Rows from block 5, named by matrix and row number. Rows with one number belong to one neuron. Each number is 128 + 24 x the weight over the matrix's rms, rounded and kept within 0 to 255. All counts start at 0. Numbers have three digits each.
# fc1: MLP up (model.blocks.5.mlp.fc1.weight, 1152x192), inputs 80-99
# fc2: MLP down (model.blocks.5.mlp.fc2.weight, 192x1152, transposed), outputs 80-99
fc1.486:100128128128195128128128128128128128128128128147070128128151
fc2.486:128128128128091128128128128128128128128162128151168128128128
fc1.487:128089128128128073135093128128128128128128128128111128128128
fc2.487:128128128128128183128173128128170128128128128128128165128175
fc1.488:128128128128128128128165069128128128128128128097087128128128
fc2.488:128128128082128128153128144156105128128128128128128128128128
fc1.489:147128128128128107128128128128128082165128128128081190089128
fc2.489:128128128128128128128128128128092128128128128128128088128128
fc1.490:128128128087128128128128128128153128157093128128128128128165
fc2.490:128128128099092098128128170128128089128128095165152099128094
fc1.491:128128101142128128089128088162157128128128163128094128128128
fc2.491:128128128128128162128128168128128128128128128128128128128128
fc1.492:152082128128162160128094128128161128169128128168153128156092
fc2.492:128159128128128128128168128128128128159128128170161128128128
fc1.493:128076128128128103128128128155128128128101128128128128128169
fc2.493:128165098128128128149128128128128128128128085080128149128092
fc1.494:128094128128128128128128128128155128128144128128128128128128
fc2.494:160128128128098128157153128128098128157101128128128128128096
fc1.495:153054128172128128128128128101128128148128155128128128128128
fc2.495:128128128090099090128128128128162128128128128128128128128128
fc1.496:151128128128128128089128128128128128128128128128128154107158
fc2.496:165128128108128128159128160128128161128098128103128097094075
fc1.497:137128128128128128128128128128092128055128107128074128128078
fc2.497:108128029128128167128128128128128080128128170186128128195128
fc1.498:128108102101128128128128091091128128128107128128128128128128
fc2.498:128128128128128128128128151128100166128166128128128153174164
fc1.499:128128068161128128169128128101092128128128128128166178173128
fc2.499:128128186128128128128084128128128128128128092128128128138128
fc1.500:099128128128103128128128128096128128128102128128128163092128
fc2.500:097128128128128128128157128164162128128128128160128128128099
fc1.501:128158128128128128085095128128128128128075099128104128128157
fc2.501:128128128161167102128096128158107128128128128128128128128128
fc1.503:211128013128128128233074128128128128128170128010128128016128
fc2.503:143128128104128167128128128128128128128128067128128197128128
fc1.504:128073128128128164128157157083078077128128128128175159128128
fc2.504:128128128128098092128128073128128128128128128128128128128128
fc1.505:189128128132128128171128128128128128128076179039128128093128
fc2.505:128070128128110178128128128128128128093128128078128128128190
fc1.506:105128128111128128128132128128128065128096085111128166128128
fc2.506:108128128128163128128128144128128161128100128170128086167128
fc1.507:128128083128128128128128128128128097128128182067128099128128
fc2.507:128087201128128128107095128078128128181162128128079128128128
fc1.508:128155128128093128128105128128128128128128128128128128128128
fc2.508:128155128096128128128128128128157103128128081128128128097128
fc1.509:150191162128128128128128128128128128128128128128128144128128
fc2.509:128102085128128128128128128128162128128128128128128128128128
fc1.510:128128208128128128128128063128128128128128128128052128128117
fc2.510:128128050128128128128128128128128128128150192077092128128128
fc1.511:169128128128128128128138128128128128128131128144128128111128
fc2.511:090128128128108128128128128128128163128128134128128128128097
fc1.512:128148168128128128171128128128156128128128128128102165128128
fc2.512:128168128158164128128128091168098128092128128095128128080097
fc1.513:128128128128163128128128128128090102093128128128158128128162
fc2.513:128128128128128128128128128128108128128128128128128128128113
fc1.514:128160128128128128128084128128128156128128076128128128128080
fc2.514:128128092128157128128128128128128103128128086128128128128128
fc1.515:163128152168128158128151156128128153128128128128128163128128
fc2.515:128157128128128128153128128156128128097128128128097128164128
fc1.516:128128128128128099128128128128128128128112128128128202128105
fc2.516:128128128128158128158168191128077128128128128128128088128128
fc1.517:171131128128128128128128233128128128128128173054128128128128
fc2.517:128079128128128101095159128128128128128113091128128128128128
fc1.518:128128128160095128167128162128128166128128128105128157128095
fc2.518:170093096128093128162157128128094128128128089128128128128128
fc1.519:128128128128128128128128128159128128128128128101097128128165
fc2.519:128128128128128128128128081128095128128128128128128128165128
fc1.520:105128128128128128092128051128128077128128092128128183152128
fc2.520:128159128128090128128088128100128128128098128085128084167128
fc1.521:101128128085128128096128128128083097128128167128166128128128
fc2.521:128128155128128156094128128128128128128128152164096153128128
fc1.522:128128128128128128128083128128128128128128128128128128128128
fc2.522:128128128170128128060166088128128094128088128128128128176128
fc1.523:128128159128128128128128093093128175128128128159128152128128
fc2.523:162128128128186128128128128128128128128102170128128090128128
fc1.524:160128128128128128076128128128090128128087128128128128128128
fc2.524:128095128128128128182180168128128128128128128128128128111085
fc1.525:091128128128176128128128128128176128128162128128091128128153
fc2.525:128156128128166091128128128128108168128128128128128128128171
fc1.526:166128099128180128128128128161099128086128128128128175128159
fc2.526:090128128128128090128164149128090128128128128128128128128082
fc1.527:162128128128128178128132128128128128110128128128183185128128
fc2.527:128128185128128128128128128128128128128128128128128128179128
fc1.528:128128128128097128128155128128128151155164128128128128128128
fc2.528:165157128167128128128128128128128128128162128128128093158128
fc1.529:128128128194076085128111128128128128128078144128128128128128
fc2.529:128128128128128175128128190128128128128128067128128166102128
fc1.530:128085128128128128128128128128128095128128128128128128128128
fc2.530:128128128128162128128128128094128166128128128154128083153128
fc1.531:128128128079157084160128128128151128128153163128128128128128
fc2.531:128128128128128128128128128128128128164128159128153128128128
fc1.532:115186087086128128128128128083128128128128128143128128128128
fc2.532:104128128128128128128128128166128128162094128095158088128128
fc1.533:128128128128128128062128128128183128128128128177128128128128
fc2.533:128092128084128128161128128128128187128128128128128128128088
fc1.534:128128128120128031183055128128128128128093128128128128128128
fc2.534:128128128120128128128128128128128106128128128072128128128128
fc1.535:106094128092079151128128128128161097128128128128096146098128
fc2.535:128128128128128128171153128128128090128128076166128128128153
fc1.536:165102128128128128128128128128128128183128128128128128128128
fc2.536:128128128128128165100128172128142128083128151155106079128128
fc1.537:128128128128128128128128128128128128078089128161098082095128
fc2.537:180128174154128128128128128128128108128128128128087082128101
fc1.538:128102128093128128128128108087128102083128128169128099128128
fc2.538:178128128150166128128128140128128128078128128162128075163128
fc1.539:128193152152128128094128085128160096128172111101128128172128
fc2.539:128093128128128128128128082157128186150128170128093128117093
fc1.540:128128128132216128128128128128128128203207128128128128128128
fc2.540:128153090076128128128168128128128128128128128090128128128128
fc1.541:128128128082212128128128128097128128128128128128071186128128
fc2.541:128128128128128101128175128160128128069153128128128128149128
fc1.542:128128128128128128106128128161128167128165128128128128156128
fc2.542:128168128128128128128128078128099128128128157128167128160153
fc1.543:045047181128128128128128128128128191198197128128164169160081
fc2.543:064084128128128128166128128194128178166128195128128128128128
fc1.544:128128128128128128128128160128171128128128153164192128128156
fc2.544:128128128171128163168128128128128128128128153164128088128128
fc1.545:128128128128217193018128128128128128128186128128128094128128
fc2.545:175098128128128128171093161169128128128128128128128128193128
fc1.546:128128128128091128171128128104128128128128128128128128128128
fc2.546:128128070089128128128128083128128128128128128128096128128128
fc1.547:128128128128128111128128128128077162128128128187128095128128
fc2.547:128180128128128128128128169078128094062094207128088128204128
fc1.548:128128142128128101166091128097128128128162128128128128128156
fc2.548:128128087128128093128128128128158128093128128128100128167128
fc1.549:096103128128128128084094128128128128163166101159169128128128
fc2.549:128128160128128128128128128128128128128105128128128128128152
fc1.550:128128161128116128128128128173128143111128128128128128065128
fc2.550:128128128128128128171128128128091128128128128128128128128128
fc1.551:128128128066138128030128035128128128128089128128128128128128
fc2.551:173128128070128128091128128128128181128128128128065046128128
fc1.552:128128128128128128128128128202128128128128128128128128128128
fc2.552:153128128128128128128128128128128128128128128128128128128128
fc1.553:128128128128128128128128095128151128095128128152128128103156
fc2.553:128128128077128155128128159128092128128128128156128081128128
fc1.554:098128128099128128128089128128128164128095128128098105159128
fc2.554:128128128128128128128099100128128128128167112089099081128128
fc1.555:128128185128128128128128128128141128128128165158128128089128
fc2.555:176128100100103128074128085128128128159128155128128128128128
fc1.556:099128128177108128171128128128161069185128086128156128128088
fc2.556:128104128078128128128128128128128128128158128128167128173128
fc1.557:128128091128128128110128128128154128128128144128128128128099
fc2.557:185128172128128128128134193128128158128128128161128128128128
fc1.558:169128095128128113128102159128128128128158128128091128128128
fc2.558:128098128128076128128128117128128128128141128128128128128128
fc1.559:128128128128128128128098128128128128128128128128128128128128
fc2.559:128128128128128161128154128128128128128164128128128155128128
fc1.560:128128191102128204100128128128088159128128128128056128128128
fc2.560:128089128128128128128176128128099128085146153128164128128150
fc1.561:153171103128128128128128128128128128128069128128128092128128
fc2.561:128128128128128176128128128095116128128128128128128128110152
fc1.562:105128128165160101128128169128128147128092093092128174097128
fc2.562:128128128128158128128090128128128153170098156128128100128128
fc1.563:128128180128128128128205128128128128128128166128128128128128
fc2.563:128128128128128079128128128128128128128150128128128128095128
fc1.564:128027128128128128128128054128128128128094128128128128136056
fc2.564:128193128079158128128128128128128128091169128128128128128128
fc1.565:128128128128160128128160105128128128174128155089128128095157
fc2.565:128128166104128128128128128114128082105108150128144128128153
fc1.566:101128080128128128128128128165128128168128128128128128128128
fc2.566:128128128128128128128128128128128128128128128128128128174128
fc1.567:128128128128082073077128128128148128128128128128128128128089
fc2.567:128128128128128128128128128165189128128128084128128128182128
fc1.569:128128149087128142087128128128128090187071128128106128128128
fc2.569:100167128128128155128128128128099128128128152178154128147128
fc1.570:128128150128153161128128128128128128155128155128128079193128
fc2.570:191128128128128128148128063128128128136128095128128128128128
fc1.571:205084128128128128128128128049128128128128128128128207150128
fc2.571:128128128128128167100174128128158128128083128128128154128090
fc1.572:128055128144128084128128096128128128128128128128128128128128
fc2.572:083173128144128128128128187128128189128128128128170085128169
fc1.573:128176083128128128128128069128160128128128104156128161128128
fc2.573:128176128128090128149128128128165082128128128128128128144128
fc1.574:128128169110128128128128092128084128128128128128149128128128
fc2.574:128128128128098128128077096070128128128128104128128128128128
fc1.575:128128128128128128128154183128069187128128128128128128147112
fc2.575:128128128128142158128128099128128128128128168173128128168128
fc1.576:128094103175128128128128169128092128128093128128128108090128
fc2.576:128128128128128091128128155087093106128128128128128128128109
fc1.577:128128128128128128158128128128162128096128128128128128156096
fc2.577:128167095128128128128092149128091128128128128128128153128128
fc1.578:091151095128110128159103092128128128128098128103092128128128
fc2.578:104128128128159097168092084128103128128159128128128128128095
fc1.579:128128145128128128128173106128128128180128128128128197128128
fc2.579:155102128086163166152128128146145128128090128128128090128128
fc1.580:128128128128128082128190080128128128128128128128081128127128
fc2.580:128128128128128128157128128128098128128128136146128076128128
fc1.581:128128128069128128082197119128101128249128126128172128128128
fc2.581:128128128179128128128089128128128155185128128128128128128128
fc1.582:128128164165088128128128128128128158152128128128128128168128
fc2.582:128177128128128128128128164128128128157128128128128157157128
fc1.583:128128128128128182128128128128128128108076176128128170128128
fc2.583:128128128128128167128128128128128128128128128128088128167128
fc1.584:128128128128128128128128128128088093128128128128157170128096
fc2.584:172128128187128128128078128128128128128128128128128128128128
fc1.585:128128128073128128128128082100118128177128128128128128128095
fc2.585:128162104128154128128091128164166128091151140128128084158128
fc1.586:128128128104128128128128128128128128128128128099128128128128
fc2.586:128128167162128128170128128128173128128162128128168128159162
fc1.587:155178128128128182128161128128128128128128128128128128128128
fc2.587:106160128099128128128154128096128168128161128128128159128128
fc1.588:128128128128128128092128128128128128106128156128099128128128
fc2.588:128128128128128128128128128128128128086149169128167104128128
fc1.589:128236128077171128049150128128128128128128128128197168202128
fc2.589:128173077168128128128117151128090128128157128196128128219128
fc1.590:128066128128128128128128128162048182128128156128128128128128
fc2.590:128128128169128128128092128128107128128128128128128192128128
fc1.591:128067164128128128128128128154128062128082128128128128128128
fc2.591:128128128091170128095128128128158128128128128128128073197128
fc1.592:099128128111128128163128128128092128096072128128128149091128
fc2.592:128102166128157128128150128128166128128152128128128128128157
fc1.593:128128092128128128158096128103128128128128128128128128128128
fc2.593:128128098128100128128128128128128128128128094100128128128128
fc1.594:128128128102128128128100160128114128117128158093128128090128
fc2.594:128128093128153128128128148165128128128128158128160128093128
fc1.595:128128128128128167128100128096128128128094128128128128128100
fc2.595:112165128128128128128128128161128128128128128128128128128128
fc1.596:128128128128060128128094169128166128162128128128172128128156
fc2.596:128086157094128076159128128128128096153128128155128150128128
fc1.597:128128170128128128146128128128121128128128128128128128160128
fc2.597:105168128128128163128128128128128128079152128176128082128128
fc1.598:128128128128128128003255075128179128079128128195128128060100
fc2.598:128128128128157128128128128128081128128083128128151128128128
fc1.599:128128150128064157089146128128098128128128090181128128128088
fc2.599:128128128128128128128095128128128128128128181128128107192128
fc1.600:128128128128128128151097128166128128128147099128085078166128
fc2.600:128128128128128128128167128148161128128128160159161128128128
fc1.601:159155165128196128128128075101128128128173128091128128128106
fc2.601:155091128128156128128128128128160128162128128128128128128128
fc1.602:128128128102152128153128149128128084128155096128158128128128
fc2.602:128128128128128128097128128128128128128128128128128128128099
fc1.603:128128099128128128128128087128128128128151128128101165128128
fc2.603:128128128128093101164128094128160128128159128128152128091128
fc1.604:128128128063099128128165128128128175128128128128128128128128
fc2.604:165128128128108128146128089171128128128128128090067175128164
fc1.605:128128128128155128128128128128087128128128155173128128128128
fc2.605:128128128095128128128128128136128128128128128172102151128128
fc1.606:098128128128090104128128128128128128163128128170128163128156
fc2.606:128128101128168095093128079128095084165098128128128153128160
fc1.607:128128174128128128128114128128182128128128128128128128128128
fc2.607:128166128128128128128128128128086128093128128128161128078163
fc1.608:161128179128128128128128086085128128128128128128128128128128
fc2.608:128128128128128101128128147095128177128128128173128128128128
fc1.609:128169128128128100128128128151161128128061128128128128128128
fc2.609:128128128128128128128128128128128128128128146128128128128128
fc1.610:128128128128128128128128004128128128128128128128128128128128
fc2.610:128128128128097128167128128128128128128128128128128071128128
fc1.611:148069128128153128128128128128128128128128128128166100128128
fc2.611:103128128128165128087158128128128099128128128128092128095128
fc1.612:128085128156128128128128128128128000128128128095128128128152
fc2.612:167096128084128128128171173128128128128128128170128128180128
fc1.613:163128128128128128128128128107128151107094089128128128128128
fc2.613:163101128128128157128128128128128128128128128128128173085104
fc1.614:128128128128128128128113128128128128128083128128128188128128
fc2.614:168128128128092128128128095095128128128157128128128128128128
fc1.615:151128153128128157128099185128148128128128102082128150128128
fc2.615:128128128166128128128150092128128128128158128128128128128158
fc1.617:128128156128128157108152128128128128128128128128110104128097
fc2.617:128091101128128128144128128128128128102150128128092128128095
fc1.618:128128128128128128128128128128097128128154128097162128158128
fc2.618:096128128154128155128093128128153128101128093128128128128097
fc1.619:128128164171187180099128128128128128128128062128128177078128
fc2.619:128088128100097128128128128128084128128180128097104160128171
fc1.620:128168163128156128128128128128128064128128145128128128174128
fc2.620:096101078128087092091128082128128128128128128128128128079167
fc1.621:128128128128162128088128128128197143162143128128128128128128
fc2.621:128128128128128128128128128128149128128078128090128085128128
fc1.622:128048128128128128128128128128074128128128128122128128128128
fc2.622:128128178128128128184128167153094128128128128128128161128128
fc1.623:180070128128128128128114128128201128128128128128093211128128
fc2.623:128128128128087128128128128155128172113128128128128128128128
fc1.624:128128098175128128128128128169128128128108128128128102128095
fc2.624:095128154128128128128128156095156128128128128128154128159128
fc1.625:128180128128128128128186070128128128128128128128128128128100
fc2.625:128128128088128128158104128128128180128128128128128128128072
fc1.626:128128101128128128128128128128128088128128097142128193141128
fc2.626:128128128128128082128128128128154128097128184128128128128167
fc1.627:128128206128128210078177077106128128128128128128128167128128
fc2.627:128128090128128128128128128128128178128128128128128128128128
fc1.628:101103168165128093152154156128091160161128128128112154128128
fc2.628:128165152160128128128093151128102128128128128162128128155128
fc1.629:128128128159128135183128128128128128128128128128128187128128
fc2.629:056128128128081128138128128128128128128128128158128128128128
fc1.630:128066128187128147092128128128091128159128101128091128128128
fc2.630:128128147128128158128128128128091128128161128128113173128128
fc1.631:128093164128155128128128128143128092128128128128128128128093
fc2.631:101163128128128099128128128128128128128128128128154102128128
fc1.632:163089086128168128128128128128128151092128099128128128128128
fc2.632:128095128128128128088092128099128128092128098101099128128128
fc1.633:128086128128128128128128128088128128128128128128128128128128
fc2.633:128096128128158128128128147128095128111128128128099128128128
fc1.634:143128079128085128146121128128128177169128206128128151128128
fc2.634:057128128128128169050128016128128128128128082128128128128078
fc1.635:128209128128128128128128128199128128111128128128128128128098
fc2.635:128128128128128080128173043128128128128128128128128102128128
fc1.636:128100128128161128128128158128111090156128128128158170128128
fc2.636:107128091162128128128128128095158128128094092128128084164167
fc1.637:128128128128128128128122128187128161128074128072128128128128
fc2.637:128100128128165128093128085128128128148128116128128128128128
fc1.638:162200128128128128128161166093128125084128088128128128128128
fc2.638:128128128128128128128101128128128101128128128128128075128128
fc1.639:089128128128128105128128128128177128128168087128128128128128
fc2.639:128128158161155128128128093128128173128128128086128128128128
fc1.640:104172128128128128128160128162128128156128109128128128128128
fc2.640:128094071128128128128087128162128128088128169128128128098167
fc1.641:128128128094128128128128128128128128128128094128128128141128
fc2.641:094128128156104096128128128174128128128128092096153155128163
fc1.643:106128128128128162163128169090128128128128155128128128128100
fc2.643:128128128128128128153151154154128128165128128128128151128128
fc1.644:128128128128128128128128094128085128165128128128128128128128
fc2.644:128128128128128170128128128128128128173128128128128128175128
fc1.645:147083128128128128128128077128128086128169128128128128128144
fc2.645:128128128128128089128128162128128128128128128128128083128128
fc1.646:128128128128128128128089128128128128128128128128128128102128
fc2.646:128128128162092128128128128128128128128128128128095089128128
fc1.647:128128102128128091128128128164128128128144128128128128179095
fc2.647:128128128128162093167128128128108059128097128145128168128128
fc1.648:161153128128128128128128100159128128128128089095128128128095
fc2.648:182128148103128128088128071128128128114128128110147153128128
fc1.649:128128128188128128175105128128128128128128055141128128128128
fc2.649:128168128087128128128128128128128128128162128128096128094128
fc1.650:161128128128128128128128128087128128128108093128128128128154
fc2.650:128128128128128128128128128091159128128128128104102128128128
fc1.651:080128133128128128128045128156128128128128128188128128128128
fc2.651:128128128128128075128128128128128128128128128128128128194128
fc1.652:164176157128097128164159153128074128154151128128128068085128
fc2.652:103159163128128086128128128096128128128128094128128128128128
fc1.654:160043128162128128128128077128128128128128128128128128089103
fc2.654:128168128128170160128085107167128128128128128128128083128128
fc1.655:093128154128150128128128111094166128166128128128128128128153
fc2.655:128128128089128128128128128128092128092091092128128128128128
fc1.656:136128128235128128128128128128128128128128128128128128128128
fc2.656:128154128128128101128128128128106128165128128128128128108128
fc1.658:128128094088128128155128128100093091128128099128128128128157
fc2.658:128128128128128128128128077128128094128128128128128128128128
fc1.659:128128128128099128128089163088128128103082128128175139128153
fc2.659:128169128128128162128101128128128128128128128161090101128128
fc1.660:128128128128168128163128086128128161128128168128092128160128
fc2.660:128097128128128154168128128163128128095128128128128128100128
fc1.661:163128153098160091095128128097128128099128128161128128128128
fc2.661:093128128128128128128128077095128128128128128128128069128128
fc1.662:128128157128086128128106128128087097128128128100128087128128
fc2.662:128128108165128089128128128157128095128128128096128128128128
fc1.663:157128188128128161128153128128128128128128128128128159087128
fc2.663:128128128128128128128128128089128128128078128128086128128128
fc1.664:100101128194171128128128128128143128128128153128128164128128
fc2.664:128128156128082128168128128128085128128128165128128128089102
fc1.665:128128089128179128128107084102128128106128128128128128147128
fc2.665:164128128158128128128128169093128179128128079128090128128128
fc1.666:128128136128128151128082128156128128128169150128128111087128
fc2.666:128114128077128128128128128163128128080094128128092128128128
fc1.667:128165107128128128128097091128165128092103128128128128159155
fc2.667:128143114128128128128128083128128182096156128128090076162128
fc1.668:128128167128128128128128128153136175128128128128128150158097
fc2.668:128128128128093128128088128147128128157128128128128096128128
fc1.669:128132128128050155128128119128128128096077164128128128128128
fc2.669:128170128184163172128128128128128078093128128128128189128092
fc1.670:128128128128091128088128168128128128128158157101128128170128
fc2.670:128128086128159093151128128073128128128150128128150128128128
fc1.671:128090128128128099128128128086152166168128162128098109128128
fc2.671:128102128128145128170128155152128128128136151128128128128128
fc1.672:076128162128128128172128174128128128128128128128128199128052
fc2.672:128128191128128128128128074128128128169182128128128151128128
fc1.673:128128128128128128128085083128128128128067128128128089128128
fc2.673:180128128128128128128128128128128128128090128128128083128128
fc1.674:128076026174128128210056207128128128128105110039128128128128
fc2.674:153128128128128128128128128128128128128128128128101128128128
fc1.675:128128128128128128128128128128128128197128128128128128149064
fc2.675:174128128128128128128128128085128086128128128128128094128128
fc1.676:128174111128078128128128128128128128099128174128128128128128
fc2.676:128128159089168128128128128170128128128128113128074128128101
fc1.677:128128128128166156098144082128081128128103128128128143128128
fc2.677:167128128128147128128128128128128128128078128092128128166128
fc1.678:079128184104142128128128128128128128128083128128128128128128
fc2.678:128128128128128128128128091128128100095166095128128128128128
fc1.679:128128100128204128089174128051128068128186128128128170077128
fc2.679:128141128128128128179128128128128128128128128128128128193128
fc1.680:128128107128128128128128066128192128096185128128128183128157
fc2.680:128091081128128084128171073128128157128128170128094128076167
fc1.681:128128128128088093150128096128128092103128128128128128128128
fc2.681:128153128128128155128157128128128128128128090128087151128128
fc1.682:128128128100162128128128128128128128128128128128128128128098
fc2.682:128128128128128093128092128174128128128128128128128158128128
fc1.683:148128128128128128128179128128128128128128128128128128128128
fc2.683:128128128165128128069172128171128162092128128128128091128128
fc1.684:095128108107172128128128163091128128128128128128128128158128
fc2.684:108174167128095128128128128128128128128156096128128128105128
fc1.685:154128128128151128128148128128128128128075157128128128128128
fc2.685:128128169095098092128099128128128128128128168128088128128128
fc1.686:147128188128141128128105156128167128176128128128128177128128
fc2.686:089128128158095128093128128128128128128128128099153092088128
fc1.687:093128128128128155128128128128128128128128128099128180128128
fc2.687:128095128128128128128089141128128128128128155169128087128128
fc1.688:147128128128128128128128155128148162128128158128128128163128
fc2.688:128128128128128128128168128128128084128104128128128173082164
fc1.689:128128097150128128128128128128128128128083082128128128128128
fc2.689:182128128168128128128128128128128128128128137128072128128128
fc1.690:128128128128128084128128165069128128128128128128128211062128
fc2.690:128093128128128094094085093128128128177128128128096128128213
fc1.691:109128128128159128128189090128128128186128042128128128128128
fc2.691:128128128153162128128128128128149128128128128128128088128128
fc1.692:128128128128128204199128191213128128128128128128107128128128
fc2.692:128128031128152128128128128179128128128128083128128128128128
fc1.693:128090096128128128163128094128090128128128128128128162128159
fc2.693:154128159128128128151128128099128128128106161128128128128128
fc1.694:097158167128087128128128128089128128128128128128128128128128
fc2.694:128128100128128152128128128128128128128128128128128128086128
fc1.695:159128128128095128154128128145081128128128128128128128104128
fc2.695:153151128128128164128163128163128128128101128128128105128128
fc1.696:128128128179128128128150128128083128128128148128128128128157
fc2.696:128128128128103128072128128098161128128128105161168128070128
fc1.697:105092128081102128096128128151102092175150128151095128128128
fc2.697:128128153128128128128128128128128128128092128128128128084178
fc1.698:128161128128128098128128128128128128104128128128102158173128
fc2.698:128164128086158093128128128128128128128161128128128128161098
fc1.699:128128128128128128128128128128206128128087128128128097128128
fc2.699:128128128128128128128183128128167128128128128108128128128128
fc1.700:156128128128128128103128128110128128105128128128087128128128
fc2.700:152128128103128128168128128128107128128104081128128128128128
fc1.701:128192128128067128128128128128128128128128128087128128188128
fc2.701:128128158158128088128170075128156128128128128097128085128128
fc1.702:147128103168128128128128151106128171128186094161128166128160
fc2.702:128128079153128128128128128100128128105128098128128153128097
fc1.703:183128000128178080196128128080069015181128128128128128128128
fc2.703:181128232128128128128128128128128096187128128128128128128128
fc1.704:128155128128080128128128128167128061128128128128111110128128
fc2.704:151128128128151128128136128128079128128128128128094128128128
fc1.705:092103128128128128128128128128128128128128128128160128128078
fc2.705:128128128128128128171128149128128128159128169169128075128128
fc1.706:189094156128128128128128128100128128128128101128128219128128
fc2.706:128128128128089128128128180128147186128128128128128128163128
fc1.707:128128107138128128128128102162128128128114128128142128128128
fc2.707:128128128105128128100128128128128099128162152128128092128171
fc1.709:156128093204128128222128217185128128192128128128128128128178
fc2.709:128128187128128092128167128128177128128128128128087190064128
fc1.710:128128128064128128162128128128128128128128106128128088105094
fc2.710:088100128128128128091128082170164128128128099158128128128150
fc1.711:128128118128128128162128128128128128149128128128128128128128
fc2.711:128128236128128168073128128128089128128128128128169128128217
fc1.712:164128128128154128128128128128128128128150128128195128128149
fc2.712:128128161187090128128128128128128128128169095128081128117095
fc1.713:150128128128115128128128074071175128128128128128128128087128
fc2.713:128128128128159128128128157081082128128093128128128128128128
fc1.714:154063128172128128173128128128128128128128128128063128128128
fc2.714:087128128128128168128128128089128128159128128069128128128140
fc1.715:128128128145128128128097128128128128128128128154128128096128
fc2.715:128128169128128128128128128128128128128105128128082161100128
fc1.716:089099128128128128128128128096128128128161106157128128157128
fc2.716:128128128128128128128096128128128128092128195128094128128128
fc1.717:149128128102128128175128128100128128093128128128128128104128
fc2.717:174086163128128074076128128159128128163154128128128128128128
fc1.718:095128128128043128104128158128128078128128128128076128095128
fc2.718:145128074128128128128089128128172128128128128071128128128128
fc1.719:128128159128128157080101076128128158128172128128128163128096
fc2.719:128128128081128128128128139128128160128128128128128128128173
fc1.720:128128128128128096128097101128128090128128128128109128128154
fc2.720:164128128128128128091128128128128128164128128153128128088161
fc1.721:128198128056174176081152087128128128128185128128128128128128
fc2.721:128128128085128096128101123128088128128128128128128102182128
fc1.722:095128128128128128128096128128128128172128153128128094128160
fc2.722:105128128150128128086128085128128128157159128128152128167128
fc1.723:128141128128136128101128128161128128128128153169128128128098
fc2.723:184128071117136128142083179085128128105128128128128128128128
fc1.724:162128144107128178160128176098128144128082156169128175156150
fc2.724:128128128128156128128162108101128098128128128094128128128100
fc1.725:110128128098128128128092128128128128128128128128128128087096
fc2.725:128128180128128128128128128128128128174178103128128128081128
fc1.726:128174128128128163128128128128128164128192081128128128191128
fc2.726:128128070169128088128128128128128128128128128102128128214128
fc1.727:128128128128213128096128128128128128128128128096128128128128
fc2.727:128128128128128128128128128128092128128128128128128085081128
fc1.728:128128097128128155128094128087128089128145128128128106146128
fc2.728:091128128128128097128128128128128166128128128128128128176128
fc1.729:128035128151128128128128128128128128128075128202128128128080
fc2.729:159128128128128128128128128128128128128128128128128128128128
fc1.730:106128128096128100103095128158128159128162128128092128152128
fc2.730:128128128128159128128095095128128128128128128103128101128128